config = dict(
    loss='l1',
    norm_position='pre',
    mlp_ratio=2.67,
    head_dim=64,
    fused_qkv=True,
    qk_norm=False,
    parallel_block=False,
    layers=12,
    width=256,
    learning_rate=0.0015,
    max_grad_norm=1.0,
)
Rows from expert 7 of block 7, named by matrix and row number. Rows with one number belong to one neuron. Each number is 50 + 10 x the weight over the matrix's rms, rounded and kept within 0 to 99. All counts start at 0.
# gate: expert gate (model.blocks.7.mlp.gate, 8x512x256), inputs 0-127
# up: expert up (model.blocks.7.mlp.up, 8x512x256), inputs 0-127
# down: expert down (model.blocks.7.mlp.down, 8x256x512, transposed), outputs 0-127
gate.180:48 43 60 49 53 44 64 39 71 54 45 39 66 61 47 46 63 37 56 45 48 52 41 66 53 53 73 42 55 35 33 67 52 53 67 63 50 58 42 74 62 50 29 34 72 62 51 46 55 52 63 51 33 53 54 22 48 27 59 75 45 47 55 75 47 45 70 39 59 23 86 34 42 31 40 52 68 50 28 59 54 44 47 38 41 64 49 29 63 45 41 63 66 54 77 39 41 41 49 48 49 60 39 48 35 37 56 58 38 48 54 63 42 56 53 52 53 55 39 60 46 53 52 60 48 30 24 52
gate.181:53 47 52 45 55 51 46 57 43 48 55 52 68 52 52 56 57 39 48 46 52 47 53 52 51 46 42 64 44 46 55 53 48 45 48 55 51 51 51 51 55 54 48 47 57 47 51 50 55 53 41 50 49 48 54 49 48 49 35 51 40 49 55 36 54 45 53 49 55 50 57 57 50 50 52 41 49 48 47 42 44 47 45 50 45 53 42 43 51 42 53 58 48 44 53 52 53 51 44 54 51 59 42 51 47 53 49 48 52 41 56 45 50 55 50 48 56 58 45 56 48 39 57 61 50 52 60 50
gate.182:38 56 47 40 62 42 54 35 66 53 38 65 71 30 66 51 55 49 50 67 59 53 49 62 37 44 51 49 49 45 45 41 65 52 35 63 51 40 65 27 36 44 37 63 66 34 40 41 53 32 33 61 65 49 38 54 62 43 53 59 54 42 54 50 53 60 56 32 73 51 56 76 56 39 37 55 37 41 61 59 41 52 43 38 75 67 38 47 27 25 66 30 59 58 48 36 64 71 61 15 57 33 59 48 42 59 94 21 53 35 69 25 41 40 45 46 63 50 56 45 48 51 50 41 40 60 66 38
gate.183:53 54 52 49 49 50 46 52 52 50 48 45 47 52 56 48 50 46 48 47 54 52 42 52 54 51 50 46 52 54 51 50 50 51 52 50 51 47 49 51 49 51 53 53 51 51 48 53 50 46 49 60 53 45 48 55 46 54 49 49 49 45 50 49 50 53 55 50 51 51 43 48 49 51 56 52 49 55 52 53 54 48 48 51 48 57 52 46 50 48 48 48 49 51 49 54 48 51 54 52 50 51 52 51 51 50 52 51 46 50 49 48 54 53 54 55 49 51 51 53 46 47 49 54 49 52 51 51
gate.184:53 52 47 41 54 50 50 49 53 54 51 40 40 55 55 47 41 46 45 43 43 36 54 45 52 54 49 58 56 52 48 51 50 50 41 46 55 47 46 49 49 50 46 49 46 55 41 57 50 45 45 55 58 59 47 50 50 54 53 48 54 55 44 48 59 51 42 45 53 56 44 50 47 45 47 42 58 46 53 48 47 59 60 48 48 60 58 51 56 39 54 49 47 56 52 47 56 52 48 42 54 50 49 47 46 52 46 50 46 46 51 58 58 46 38 46 54 49 58 51 46 59 51 46 53 53 46 49
gate.185:58 55 43 53 48 42 59 54 63 58 55 46 66 46 22 34 51 53 49 60 42 47 63 70 37 59 40 34 38 51 71 58 41 60 43 40 30 45 34 50 33 70 49 50 47 30 54 45 57 40 36 57 53 63 65 64 62 40 43 50 46 45 61 64 44 34 49 45 60 51 63 42 45 34 65 50 76 35 53 52 58 52 52 35 35 44 65 47 56 35 55 48 53 41 50 60 45 52 61 42 49 60 61 44 33 67 37 54 36 58 61 41 51 44 66 50 44 75 60 48 34 42 42 39 48 39 37 40
gate.186:50 49 60 44 36 32 56 48 41 56 57 35 63 54 47 38 58 41 42 63 42 46 38 62 40 41 34 57 39 72 44 51 58 52 54 55 61 43 36 37 40 70 53 47 62 41 50 48 46 27 60 51 64 59 47 50 53 52 48 59 56 40 51 59 31 38 53 48 64 51 39 40 45 46 65 55 45 54 57 46 58 70 49 20 51 46 68 51 74 72 42 12 57 61 51 61 58 37 47 52 47 38 71 58 47 48 58 40 56 41 66 58 56 45 54 54 57 69 39 62 56 52 34 50 51 42 39 31
gate.187:48 43 51 48 49 58 59 50 51 52 51 50 52 46 56 48 44 55 57 54 48 48 53 49 46 52 54 44 47 55 49 50 50 51 50 51 49 56 47 55 48 46 50 47 45 54 55 54 55 51 48 50 53 49 48 50 51 43 45 46 51 46 49 49 53 48 52 53 55 52 48 48 53 45 47 52 51 48 50 53 51 56 43 50 57 50 50 44 47 55 48 47 58 57 53 48 49 48 47 56 45 47 44 47 49 52 49 52 53 58 51 46 48 50 51 51 44 52 48 56 52 55 54 41 56 50 49 51
gate.188:66 53 77 75 44 40 58 59 65 52 60 63 49 61 51 49 38 65 27 55 42 80 52 56 58 67 43 49 55 54 51 56 55 28 54 60 56 50 43 52 35 38 40 40 59 51 55 52 68 49 48 75 49 57 53 51 46 51 63 33 39 48 37 62 49 48 42 54 46 31 55 57 38 50 55 59 48 59 46 53 60 35 61 45 49 59 46 37 75 31 49 07 65 29 58 29 35 45 64 24 55 72 39 70 57 61 54 67 54 62 45 38 67 34 56 57 54 30 69 59 39 53 59 56 44 45 46 54
gate.189:73 80 49 34 52 53 32 73 45 48 39 37 49 39 50 71 46 61 55 49 46 49 49 41 57 43 41 49 58 44 70 51 33 73 65 40 57 65 36 33 30 50 52 54 66 62 54 45 45 44 61 65 64 72 49 46 45 46 41 61 42 45 65 56 54 44 51 33 30 54 45 40 63 46 46 45 51 62 48 40 54 54 28 33 55 45 50 54 63 46 45 52 51 53 45 52 51 51 41 56 47 48 64 58 52 25 55 47 56 42 58 55 45 51 53 51 48 45 57 43 54 41 49 51 61 51 47 51
gate.190:44 49 49 54 53 50 53 45 54 47 54 46 53 52 47 50 49 49 50 53 51 54 52 49 53 50 43 47 48 51 55 48 49 50 49 42 50 51 52 47 49 47 52 51 53 46 54 50 50 46 51 56 47 50 54 45 48 50 49 49 46 46 53 56 48 46 53 54 53 48 47 51 49 44 47 48 49 46 47 47 54 45 50 46 51 48 50 51 49 49 49 50 47 56 44 48 49 51 53 48 54 52 52 47 52 48 52 51 50 49 53 48 47 55 52 51 52 48 52 50 46 49 50 54 51 50 45 53
gate.191:56 43 53 48 51 51 48 54 51 52 42 53 51 52 43 51 56 46 55 52 52 57 49 51 40 48 47 42 54 49 48 53 56 50 45 58 48 50 52 48 51 51 54 47 50 39 55 48 47 46 42 51 44 49 43 49 50 54 57 50 50 53 50 45 46 58 54 57 50 48 57 54 51 48 48 43 50 58 44 45 54 55 45 57 45 47 45 54 45 50 50 44 46 47 49 50 51 44 51 45 49 49 59 52 48 42 48 44 45 47 52 64 48 51 51 48 49 53 51 52 54 51 56 40 51 48 53 49
gate.192:54 52 37 67 42 55 60 71 43 62 49 53 53 47 45 47 40 71 74 51 50 68 55 54 50 57 44 46 59 52 41 52 53 38 64 66 55 36 57 51 66 53 59 34 61 49 39 44 37 54 60 50 38 75 32 42 27 46 57 70 29 56 50 47 18 44 51 58 27 50 54 62 27 40 41 59 40 45 48 27 59 31 56 60 51 56 65 60 44 44 32 50 67 50 57 46 40 47 37 45 42 40 51 37 51 58 51 59 41 34 33 63 62 28 51 46 56 56 39 45 57 66 63 56 67 58 62 28
gate.193:37 54 52 62 69 45 40 51 55 59 61 50 62 38 49 20 54 65 47 44 61 26 50 35 64 52 30 26 37 54 49 27 44 50 60 29 27 44 62 68 53 47 44 49 53 69 55 30 42 36 53 64 80 49 64 34 74 43 54 45 32 67 56 49 54 70 58 63 62 71 35 61 40 35 61 47 55 54 43 45 38 65 41 62 71 54 61 50 51 59 44 45 46 58 73 28 39 48 72 72 60 77 45 48 52 41 76 48 46 32 43 57 33 44 51 61 54 53 34 24 52 49 56 33 41 54 46 64
gate.194:76 49 43 26 56 35 39 40 47 59 47 79 48 59 64 52 43 55 67 40 56 58 55 32 70 47 44 47 46 49 45 55 45 50 55 60 45 49 39 59 58 55 53 54 30 30 36 71 77 57 60 53 40 56 45 41 42 51 46 34 43 56 65 38 72 49 52 59 35 46 37 61 53 35 55 45 37 65 46 35 34 57 49 65 67 22 40 59 45 53 51 82 66 44 22 47 36 56 41 67 64 52 55 59 37 62 48 72 47 49 41 66 40 58 58 52 56 50 34 64 37 54 52 34 34 47 72 49
gate.195:52 51 46 45 48 50 37 60 55 47 43 47 54 47 58 48 52 51 46 50 56 50 33 48 51 40 43 44 61 48 48 54 49 52 43 48 57 44 53 50 51 49 56 48 41 52 47 55 47 62 45 53 49 53 46 44 49 44 57 51 45 47 47 51 52 53 49 44 55 57 51 49 50 43 56 47 54 54 52 49 59 44 55 40 58 47 49 43 42 52 55 47 55 40 54 51 48 55 61 49 57 57 59 51 54 46 48 46 47 42 55 50 57 44 51 41 49 49 45 44 49 45 53 57 49 55 48 53
gate.196:53 41 45 42 53 46 53 43 52 44 53 51 59 45 48 51 52 50 58 61 53 63 57 47 59 50 51 53 54 47 47 48 66 53 50 55 45 56 53 47 48 53 56 51 46 49 40 48 48 42 52 51 49 50 51 47 51 60 47 48 50 53 51 48 50 50 53 47 51 50 51 56 48 52 52 45 46 50 48 43 50 50 47 54 43 52 52 46 44 41 56 53 48 46 43 50 46 53 56 40 46 55 54 48 58 46 43 53 42 39 50 49 52 60 48 54 44 56 48 46 48 52 51 53 53 50 46 49
gate.197:53 49 55 50 45 48 52 49 55 51 48 51 48 51 48 53 51 50 52 52 50 56 50 50 51 52 52 50 47 48 52 52 48 52 52 49 53 53 48 49 53 52 50 52 48 49 48 52 49 48 50 52 55 53 48 51 47 47 51 49 54 49 46 53 54 49 54 51 55 49 51 51 45 46 53 52 46 47 52 53 53 47 50 51 47 53 45 50 48 50 48 51 54 50 54 52 50 53 52 50 45 47 49 50 50 53 55 53 51 51 46 53 50 47 49 47 47 49 53 48 47 50 52 49 46 47 54 48
up.180:53 50 38 49 53 62 36 63 33 60 47 58 43 53 49 43 51 70 56 42 36 57 50 48 48 53 33 58 28 58 56 26 63 70 38 43 68 36 75 31 33 49 58 59 34 49 44 60 49 61 48 35 58 47 42 74 31 63 50 42 42 49 50 30 57 53 38 57 37 70 33 66 64 61 64 51 42 37 73 38 37 54 52 73 44 40 64 55 53 63 48 52 34 49 30 60 57 50 40 43 49 47 66 40 58 47 36 34 49 40 51 42 57 48 51 42 62 32 81 29 67 44 56 46 51 76 64 58
up.181:48 59 42 38 56 59 50 51 44 55 54 50 54 46 60 51 53 40 50 46 50 51 49 53 55 46 49 50 51 53 45 60 53 51 50 55 42 53 47 51 51 57 43 51 50 40 45 57 54 59 50 46 48 45 59 52 53 49 39 47 39 43 51 47 46 45 38 41 53 52 55 50 54 52 53 42 48 45 49 51 51 50 48 54 42 48 52 61 52 47 50 55 35 55 52 56 49 46 53 51 52 45 51 41 45 53 56 51 54 51 55 47 58 47 45 52 57 47 50 45 40 58 44 49 48 54 45 52
up.182:20 31 59 23 38 55 52 25 43 52 69 39 36 48 72 46 47 67 57 30 61 47 59 58 46 35 62 52 57 77 57 50 33 36 46 57 72 65 58 39 41 55 52 39 53 64 43 53 32 48 49 41 33 58 50 59 44 37 51 55 39 52 54 43 48 43 56 46 41 44 58 28 53 51 41 58 57 66 36 46 43 38 49 67 50 34 65 62 60 69 41 59 25 20 69 60 39 43 64 49 50 51 23 47 69 58 35 46 84 67 73 49 55 60 52 74 55 73 52 46 62 54 32 64 53 52 37 63
up.183:52 51 51 48 47 52 49 48 50 46 50 51 53 51 51 56 55 51 50 52 49 48 48 52 46 44 51 51 51 52 48 48 50 49 43 51 58 53 48 55 48 47 54 50 56 49 49 51 51 46 48 48 52 54 45 46 50 46 53 56 49 50 47 49 57 52 48 48 45 44 53 56 50 53 47 46 50 52 47 49 45 54 53 48 51 51 54 53 50 49 49 56 50 49 49 51 50 48 49 56 49 47 41 48 48 56 53 50 47 51 52 46 50 48 52 48 45 51 47 53 55 52 47 48 49 49 49 41
up.184:40 43 45 54 49 52 50 49 49 59 47 56 58 53 44 53 51 51 53 57 52 62 42 57 58 46 42 51 53 43 52 59 52 52 51 57 47 56 40 50 41 49 51 50 52 44 53 47 42 55 51 46 39 47 56 45 47 45 53 47 46 44 56 53 46 49 56 58 52 50 67 44 54 56 42 49 40 47 51 46 57 45 43 47 52 46 43 48 50 56 42 48 54 43 48 57 41 50 58 50 43 46 50 50 46 52 58 54 56 54 48 46 46 56 58 46 54 50 46 52 60 53 53 54 49 52 54 54
up.185:38 54 52 48 56 65 44 48 50 53 41 36 43 45 52 55 40 53 80 55 41 50 49 24 56 33 49 66 53 76 52 41 48 33 62 61 56 35 55 43 78 46 50 17 43 68 60 76 42 51 53 47 47 56 46 60 40 74 63 34 52 58 20 35 40 45 36 40 37 34 42 60 68 40 64 61 39 67 55 40 37 55 29 57 41 59 38 38 46 79 30 56 57 76 63 50 55 37 49 61 41 40 34 49 53 48 71 39 36 60 31 58 47 61 54 56 54 46 57 57 67 60 55 63 42 57 68 34
up.186:47 69 55 35 52 27 56 53 38 27 41 56 53 34 52 55 69 59 54 38 45 43 37 69 52 48 48 53 42 56 47 50 73 55 48 65 46 68 44 46 45 86 50 46 63 36 57 37 34 17 57 46 60 52 35 55 55 48 55 46 62 48 67 54 48 28 70 42 57 54 38 44 45 53 50 48 42 56 55 65 50 51 36 53 48 35 53 45 70 52 43 33 55 59 58 54 66 36 61 63 38 67 77 59 55 50 56 42 49 53 68 54 55 17 56 40 53 53 61 72 50 58 40 48 48 48 47 38
up.187:49 56 46 45 51 40 50 52 47 51 46 46 50 49 50 46 51 48 42 48 53 43 52 54 46 53 52 48 55 47 53 47 48 53 47 52 55 50 46 51 49 52 53 37 43 41 45 44 53 55 47 53 42 48 51 51 51 46 51 51 46 56 43 60 49 53 48 57 46 50 53 50 53 42 48 45 48 47 58 50 45 48 60 50 44 50 46 47 47 45 48 51 53 44 42 50 49 57 51 46 56 52 51 39 53 50 56 50 54 47 52 48 48 43 44 49 51 41 54 60 53 46 50 51 51 38 48 50
up.188:48 57 18 44 24 64 49 59 59 51 32 28 51 50 59 59 55 39 65 23 48 39 57 59 34 48 53 61 51 44 48 47 65 63 49 51 41 52 42 53 48 55 47 27 22 46 56 24 41 70 58 35 61 54 59 41 53 57 53 51 53 43 37 68 46 70 72 64 35 56 55 60 47 50 60 46 62 66 62 70 52 50 34 32 62 49 44 65 56 55 48 52 24 35 66 42 66 56 27 70 53 31 41 31 46 65 38 29 48 51 61 65 37 39 59 61 47 57 52 36 81 33 54 37 57 55 61 50
up.189:35 27 49 67 34 48 58 35 52 47 57 61 58 52 46 46 42 35 51 42 45 48 45 53 35 69 55 49 37 44 37 41 49 39 42 63 40 51 62 55 69 56 47 48 46 56 56 51 59 47 60 52 51 39 52 65 64 44 49 48 62 52 31 51 40 55 44 55 61 46 50 56 42 34 48 51 47 45 58 57 52 38 52 54 57 52 56 51 42 63 49 40 52 53 41 48 49 38 49 39 46 46 42 47 56 50 45 58 41 58 38 45 51 54 41 44 52 47 42 43 44 37 45 53 37 65 55 44
up.190:47 48 44 47 51 44 56 50 47 52 50 51 54 58 48 51 53 43 47 49 52 51 56 52 53 55 46 48 53 50 50 53 43 50 47 48 50 52 51 47 55 43 54 55 52 55 49 45 48 49 54 46 50 44 49 47 50 51 48 50 53 50 48 58 52 53 50 53 49 53 51 59 50 47 49 46 51 49 53 51 52 51 47 49 54 55 45 42 50 52 46 49 49 52 51 47 49 49 53 46 46 54 52 47 44 45 54 52 49 52 49 48 49 43 47 51 60 53 51 46 52 56 47 45 48 50 47 45
up.191:52 50 53 55 50 61 50 47 53 46 53 52 49 53 40 52 44 52 47 51 49 45 46 41 42 58 59 53 37 44 44 50 49 54 49 49 44 43 59 53 47 43 44 52 53 55 52 49 42 51 55 49 47 59 46 58 55 42 50 52 44 52 58 47 47 48 49 54 49 48 45 45 42 56 54 45 51 55 47 53 54 47 42 49 52 59 47 51 42 49 50 44 48 53 64 53 39 51 50 43 46 47 53 54 48 50 51 53 53 56 46 58 53 49 42 47 48 56 56 50 48 57 46 46 45 52 47 49
up.192:26 49 57 10 57 45 35 43 33 19 52 34 68 55 49 53 68 32 43 60 72 29 49 40 56 47 45 33 53 46 40 53 52 47 32 33 41 58 40 40 43 52 37 62 18 39 48 53 61 61 19 61 66 36 58 64 60 71 57 24 47 51 36 48 66 40 48 60 52 50 39 38 66 54 57 47 52 71 38 72 64 62 54 49 59 47 53 44 57 50 77 57 47 60 49 49 51 52 63 67 56 50 53 75 44 49 56 38 54 43 53 40 32 74 57 43 44 56 56 52 52 33 33 53 48 52 46 48
up.193:56 28 48 60 42 58 59 51 47 62 43 56 61 56 44 61 14 48 52 54 45 41 40 42 46 66 40 45 38 38 66 57 59 68 39 54 39 43 51 82 39 41 25 50 57 72 77 53 50 61 48 43 34 36 82 47 50 60 45 38 47 63 55 39 41 37 69 55 50 24 25 54 38 41 16 44 48 70 49 28 41 68 38 43 34 35 52 61 50 60 26 33 71 66 51 49 38 46 54 53 66 60 28 60 33 62 36 62 52 50 44 51 41 74 40 63 48 59 40 74 54 65 52 55 50 71 48 53
up.194:54 35 64 55 15 39 57 44 33 63 54 56 46 36 63 65 36 83 50 49 50 51 47 29 37 67 35 56 39 52 55 53 50 41 59 56 49 49 55 62 66 47 39 36 81 66 52 46 26 52 41 48 46 60 43 53 41 63 34 57 58 62 61 60 54 69 58 35 76 41 56 53 58 68 48 52 55 64 42 52 76 47 58 68 44 66 62 32 49 33 55 51 56 60 57 37 52 73 55 53 46 37 22 82 52 33 40 54 70 41 55 39 45 56 45 53 48 56 48 57 52 39 33 56 35 48 47 53
up.195:59 49 40 54 49 52 42 57 51 43 41 46 58 46 48 46 54 52 47 48 49 50 63 47 54 53 45 52 58 57 52 53 45 46 47 48 54 48 58 56 46 49 56 45 42 47 43 51 48 50 57 49 48 53 55 53 55 48 45 52 49 46 48 46 46 45 52 55 52 48 41 58 45 46 60 51 45 48 52 45 54 61 46 57 55 49 44 50 52 49 46 46 51 50 48 57 44 48 53 49 58 46 52 47 54 51 47 50 47 47 51 49 49 51 42 44 58 50 54 53 41 52 53 51 54 53 50 52
up.196:63 45 50 50 49 57 48 46 54 55 48 45 51 47 40 37 52 63 52 47 59 52 46 43 51 49 49 45 39 51 52 54 60 53 52 45 51 48 40 46 52 37 61 45 51 54 47 53 48 55 51 38 50 59 48 51 53 49 38 53 61 44 50 55 42 36 48 54 52 46 39 38 52 50 47 50 41 41 37 47 55 56 44 48 43 48 44 55 50 40 46 59 53 51 53 49 52 53 56 48 44 60 51 46 54 57 49 54 53 53 53 54 53 49 45 60 53 49 54 46 49 59 42 50 50 51 54 61
up.197:57 50 56 54 51 52 50 48 52 46 51 49 51 55 54 50 51 51 52 48 54 50 53 52 46 46 50 49 48 50 47 51 42 55 50 47 52 51 48 52 49 45 46 51 50 49 46 55 51 47 53 53 57 48 48 51 53 53 51 51 49 48 51 52 47 45 45 49 49 51 44 46 50 51 48 47 49 54 49 49 47 53 56 45 50 56 37 52 49 46 49 53 52 46 53 50 52 50 52 55 54 55 49 47 48 49 51 53 54 49 48 49 46 46 52 50 49 53 51 56 44 44 52 47 52 58 50 48
down.180:38 70 53 46 55 39 30 39 39 62 35 50 55 56 40 45 03 62 48 76 50 53 55 48 30 51 37 47 46 37 50 64 58 61 59 51 68 62 50 71 64 57 45 36 53 52 37 52 64 42 68 49 52 44 70 38 35 39 52 49 73 58 50 57 52 47 44 47 42 47 24 40 64 52 51 59 34 64 55 45 41 33 33 45 54 49 34 50 72 55 42 66 40 72 57 62 60 37 48 54 35 47 45 43 55 55 49 51 50 56 34 40 72 63 56 63 57 51 52 61 58 57 60 48 48 50 45 68
down.181:45 49 47 53 52 47 56 65 55 48 58 39 52 54 37 44 43 49 50 50 49 49 56 47 47 46 55 49 50 50 60 52 53 44 54 55 55 47 56 51 53 47 46 51 56 64 45 50 54 51 40 45 56 49 59 44 50 62 56 47 49 53 54 53 49 48 50 50 54 47 47 56 50 46 50 49 60 56 50 53 55 48 53 44 46 49 45 45 64 49 49 61 54 55 44 44 50 56 49 45 56 37 47 56 58 57 53 45 47 46 49 51 49 56 46 40 46 60 51 58 55 50 45 54 55 52 51 44
down.182:31 29 14 65 49 49 45 55 60 59 53 36 44 60 54 42 56 69 71 50 37 46 49 42 55 48 74 44 52 39 30 60 73 45 56 63 39 27 30 53 39 59 81 66 38 50 59 55 40 65 48 51 80 46 56 33 48 40 62 46 46 55 59 56 59 67 62 46 47 31 41 48 70 41 41 36 64 55 54 46 50 46 40 51 64 31 31 35 38 44 54 50 39 55 52 37 48 59 63 41 43 50 64 54 30 41 60 49 48 53 49 49 36 43 64 41 58 57 50 57 36 55 38 47 59 58 66 39
down.183:50 46 58 45 47 46 51 49 50 46 50 46 55 49 52 54 52 48 51 55 49 59 50 59 51 46 51 48 47 48 48 51 51 47 48 53 53 47 48 48 53 52 51 50 54 48 49 47 49 43 52 51 53 50 45 51 48 51 48 52 50 48 47 47 52 47 50 50 46 52 49 50 49 53 53 47 51 55 51 51 53 48 47 48 52 50 54 52 53 49 51 49 49 51 43 51 54 50 52 52 46 47 46 47 53 54 53 51 53 49 51 50 53 47 50 53 49 51 48 44 47 51 49 48 50 48 49 42
down.184:48 54 54 55 52 42 49 52 48 46 48 52 52 51 53 52 48 56 52 58 50 49 51 49 51 47 50 45 47 52 43 58 53 45 53 45 43 40 56 62 54 52 51 64 41 51 55 56 43 46 55 37 50 47 53 45 47 46 49 50 43 46 48 62 56 52 53 55 54 53 49 50 51 40 55 48 54 48 44 49 51 58 54 52 46 51 47 53 44 46 48 48 53 54 52 41 54 51 50 50 50 44 47 41 49 51 52 57 53 47 48 51 47 46 51 53 43 58 44 51 49 43 55 49 44 52 50 45
down.185:52 51 40 43 48 46 32 53 60 50 57 63 35 60 15 46 46 39 42 53 59 62 60 70 33 58 58 41 41 57 86 67 53 54 28 60 39 60 48 55 58 54 58 59 36 47 56 54 50 52 35 40 47 39 66 34 60 80 67 56 60 65 64 40 53 46 51 43 17 49 40 40 56 75 65 40 58 56 53 55 48 52 60 66 37 29 51 38 81 42 44 68 79 27 86 57 50 41 71 54 58 47 36 52 32 50 68 58 61 27 29 48 44 56 55 54 62 66 67 42 33 42 30 34 54 50 40 73
down.186:76 24 17 40 46 46 37 51 60 51 50 46 45 53 50 50 63 57 56 47 35 69 50 56 53 29 55 44 56 47 49 48 84 60 52 42 63 60 60 14 57 65 52 36 60 38 41 16 54 53 25 48 33 70 60 36 65 53 53 33 44 41 43 43 55 31 49 62 58 43 39 53 70 77 41 42 50 55 58 29 36 43 69 54 47 72 48 55 33 33 53 40 51 38 46 54 62 51 53 67 39 48 45 25 58 52 56 31 71 39 40 49 41 65 37 40 46 55 53 41 74 39 52 37 45 45 73 51
down.187:50 52 48 56 42 43 41 49 58 48 51 49 46 55 46 52 52 51 51 50 57 43 57 50 47 55 54 52 53 44 49 50 55 48 54 52 59 59 47 49 44 50 47 50 54 55 59 46 51 51 53 43 49 50 55 43 50 52 57 55 54 53 48 50 43 47 50 57 45 48 50 55 43 52 46 42 53 52 54 56 45 51 52 51 46 50 52 57 48 38 47 50 51 47 50 51 47 52 58 53 47 46 46 58 53 51 47 48 49 50 49 50 44 51 46 54 55 47 55 53 53 48 52 50 45 51 47 46
down.188:47 69 84 64 59 61 57 39 63 29 60 43 54 40 41 50 45 51 30 51 56 42 62 44 60 59 45 52 50 54 43 63 49 39 57 48 41 54 41 66 59 56 54 69 50 52 50 52 35 49 34 51 56 47 33 59 45 63 42 46 43 45 26 41 48 48 41 51 63 44 36 11 39 59 50 42 55 34 37 75 58 18 63 59 46 60 58 51 59 67 46 56 50 23 53 46 32 52 44 53 41 45 40 28 44 50 37 41 49 46 69 43 50 41 33 36 36 53 53 34 59 41 52 60 58 52 50 59
down.189:45 60 46 58 61 57 40 50 47 46 42 49 50 51 62 56 46 38 41 60 44 54 52 45 51 42 38 56 42 41 64 67 35 69 62 56 53 45 67 35 49 53 42 52 51 40 40 44 58 67 54 50 65 49 52 53 38 47 58 56 34 53 62 56 39 54 74 68 41 58 55 44 43 37 50 45 53 57 55 49 45 42 40 54 63 32 67 51 46 32 46 62 59 55 54 53 36 33 51 57 65 49 54 44 53 37 58 57 40 47 54 55 38 72 52 51 60 45 56 49 41 46 53 51 63 54 58 62
down.190:45 47 46 50 45 47 55 56 52 54 49 50 50 52 47 57 48 48 53 51 52 51 51 49 52 52 46 49 47 49 50 47 49 51 52 53 53 47 56 55 57 46 54 46 49 50 49 54 50 51 49 43 51 49 49 48 53 51 50 49 51 46 47 52 50 51 48 52 52 51 53 54 49 51 51 45 49 50 46 54 51 51 49 52 50 50 46 47 51 54 51 51 50 49 49 43 52 44 47 49 46 49 54 49 52 56 46 56 48 46 52 52 51 52 48 48 54 46 48 55 47 49 53 42 47 53 54 50
down.191:43 47 54 45 44 48 52 40 53 52 48 53 42 48 51 52 50 49 51 55 44 49 52 62 46 52 46 49 46 49 49 46 58 44 47 53 55 60 45 53 56 58 54 50 61 54 55 49 54 51 51 39 53 58 55 45 45 57 57 44 54 41 62 37 42 57 51 43 49 48 44 53 50 50 52 49 47 49 55 42 54 61 52 55 49 43 50 50 44 50 44 40 46 50 53 54 53 44 51 44 43 47 55 52 53 40 44 48 49 48 53 61 36 50 51 51 50 51 57 51 52 48 55 41 52 49 49 51
down.192:27 40 44 66 25 58 50 37 63 63 40 44 50 53 51 71 60 40 54 45 40 54 54 65 64 61 53 62 50 64 45 46 58 53 69 61 52 50 60 60 51 63 40 82 55 47 60 61 51 34 47 48 46 54 64 46 55 68 50 56 46 46 45 42 36 47 45 28 56 39 33 54 43 52 33 30 50 63 41 42 40 50 42 67 56 67 54 66 45 57 31 45 64 38 49 45 53 58 66 24 28 37 66 47 55 62 73 70 67 51 53 42 58 52 50 75 46 58 45 50 58 49 57 53 33 31 81 39
down.193:26 52 30 34 54 38 50 57 58 58 35 37 69 49 44 42 54 54 62 45 47 47 51 46 51 40 41 51 65 58 41 55 56 51 39 59 53 29 50 47 60 37 46 28 26 61 46 42 20 73 71 44 72 58 54 53 51 38 45 58 31 46 54 36 26 61 51 61 42 49 43 51 44 46 61 45 59 26 48 49 65 68 57 78 40 44 54 52 49 43 57 48 53 60 44 63 66 60 31 53 47 23 59 30 50 30 44 51 69 46 53 42 46 45 40 31 59 27 37 49 61 57 60 72 47 47 48 33
down.194:60 25 55 52 47 56 32 50 45 52 66 52 45 60 53 44 37 45 30 39 41 55 41 33 61 36 69 77 45 52 66 43 68 68 48 68 36 49 56 44 56 57 81 47 44 31 56 36 50 47 61 48 45 46 63 44 59 58 59 70 64 48 58 21 14 50 32 47 54 75 33 67 67 71 40 52 70 59 42 54 43 42 60 53 45 52 40 66 47 49 62 52 76 53 56 40 60 46 39 44 39 26 58 42 49 45 43 34 54 40 61 44 39 52 36 60 34 37 72 56 49 55 52 65 53 59 46 45
down.195:52 54 51 54 49 51 46 61 58 40 52 51 47 53 52 52 53 49 42 46 50 49 50 53 43 48 45 49 53 51 42 53 57 54 49 53 50 52 51 50 55 55 51 46 46 49 47 46 46 49 46 44 58 60 45 52 47 48 49 56 50 48 41 48 53 46 51 55 55 51 50 48 45 48 49 53 41 51 46 51 57 47 41 56 49 56 54 52 47 50 48 50 40 53 47 49 52 47 45 49 48 49 51 56 50 53 53 52 51 43 52 46 59 58 47 39 44 46 46 43 44 57 52 52 58 53 52 56
down.196:53 42 50 51 48 58 53 45 49 50 50 45 52 50 54 60 41 54 47 54 48 59 45 52 54 51 50 54 47 47 50 44 50 55 60 41 48 52 43 48 47 46 56 54 45 50 53 46 48 55 49 40 53 50 53 54 50 50 46 48 40 41 62 47 41 49 57 44 57 43 52 46 46 47 48 46 53 48 58 57 47 50 58 53 51 53 50 45 54 55 57 52 51 57 47 53 49 55 51 49 54 54 50 50 54 52 50 45 52 47 47 55 45 45 49 53 46 45 50 49 59 56 52 48 43 54 50 45
down.197:47 46 52 51 47 49 48 52 51 52 46 51 49 43 47 54 53 50 52 46 43 52 52 44 48 45 51 41 50 51 52 44 47 52 50 50 47 48 47 50 48 52 48 50 49 47 50 48 51 46 49 54 53 55 51 52 52 44 48 51 44 48 49 55 51 50 47 52 46 53 49 50 52 51 48 48 48 50 47 47 50 51 53 46 47 48 42 55 49 53 52 55 48 47 54 54 47 48 50 57 52 50 53 54 49 52 50 51 44 43 48 48 50 51 49 47 45 54 53 45 51 52 48 48 51 47 47 46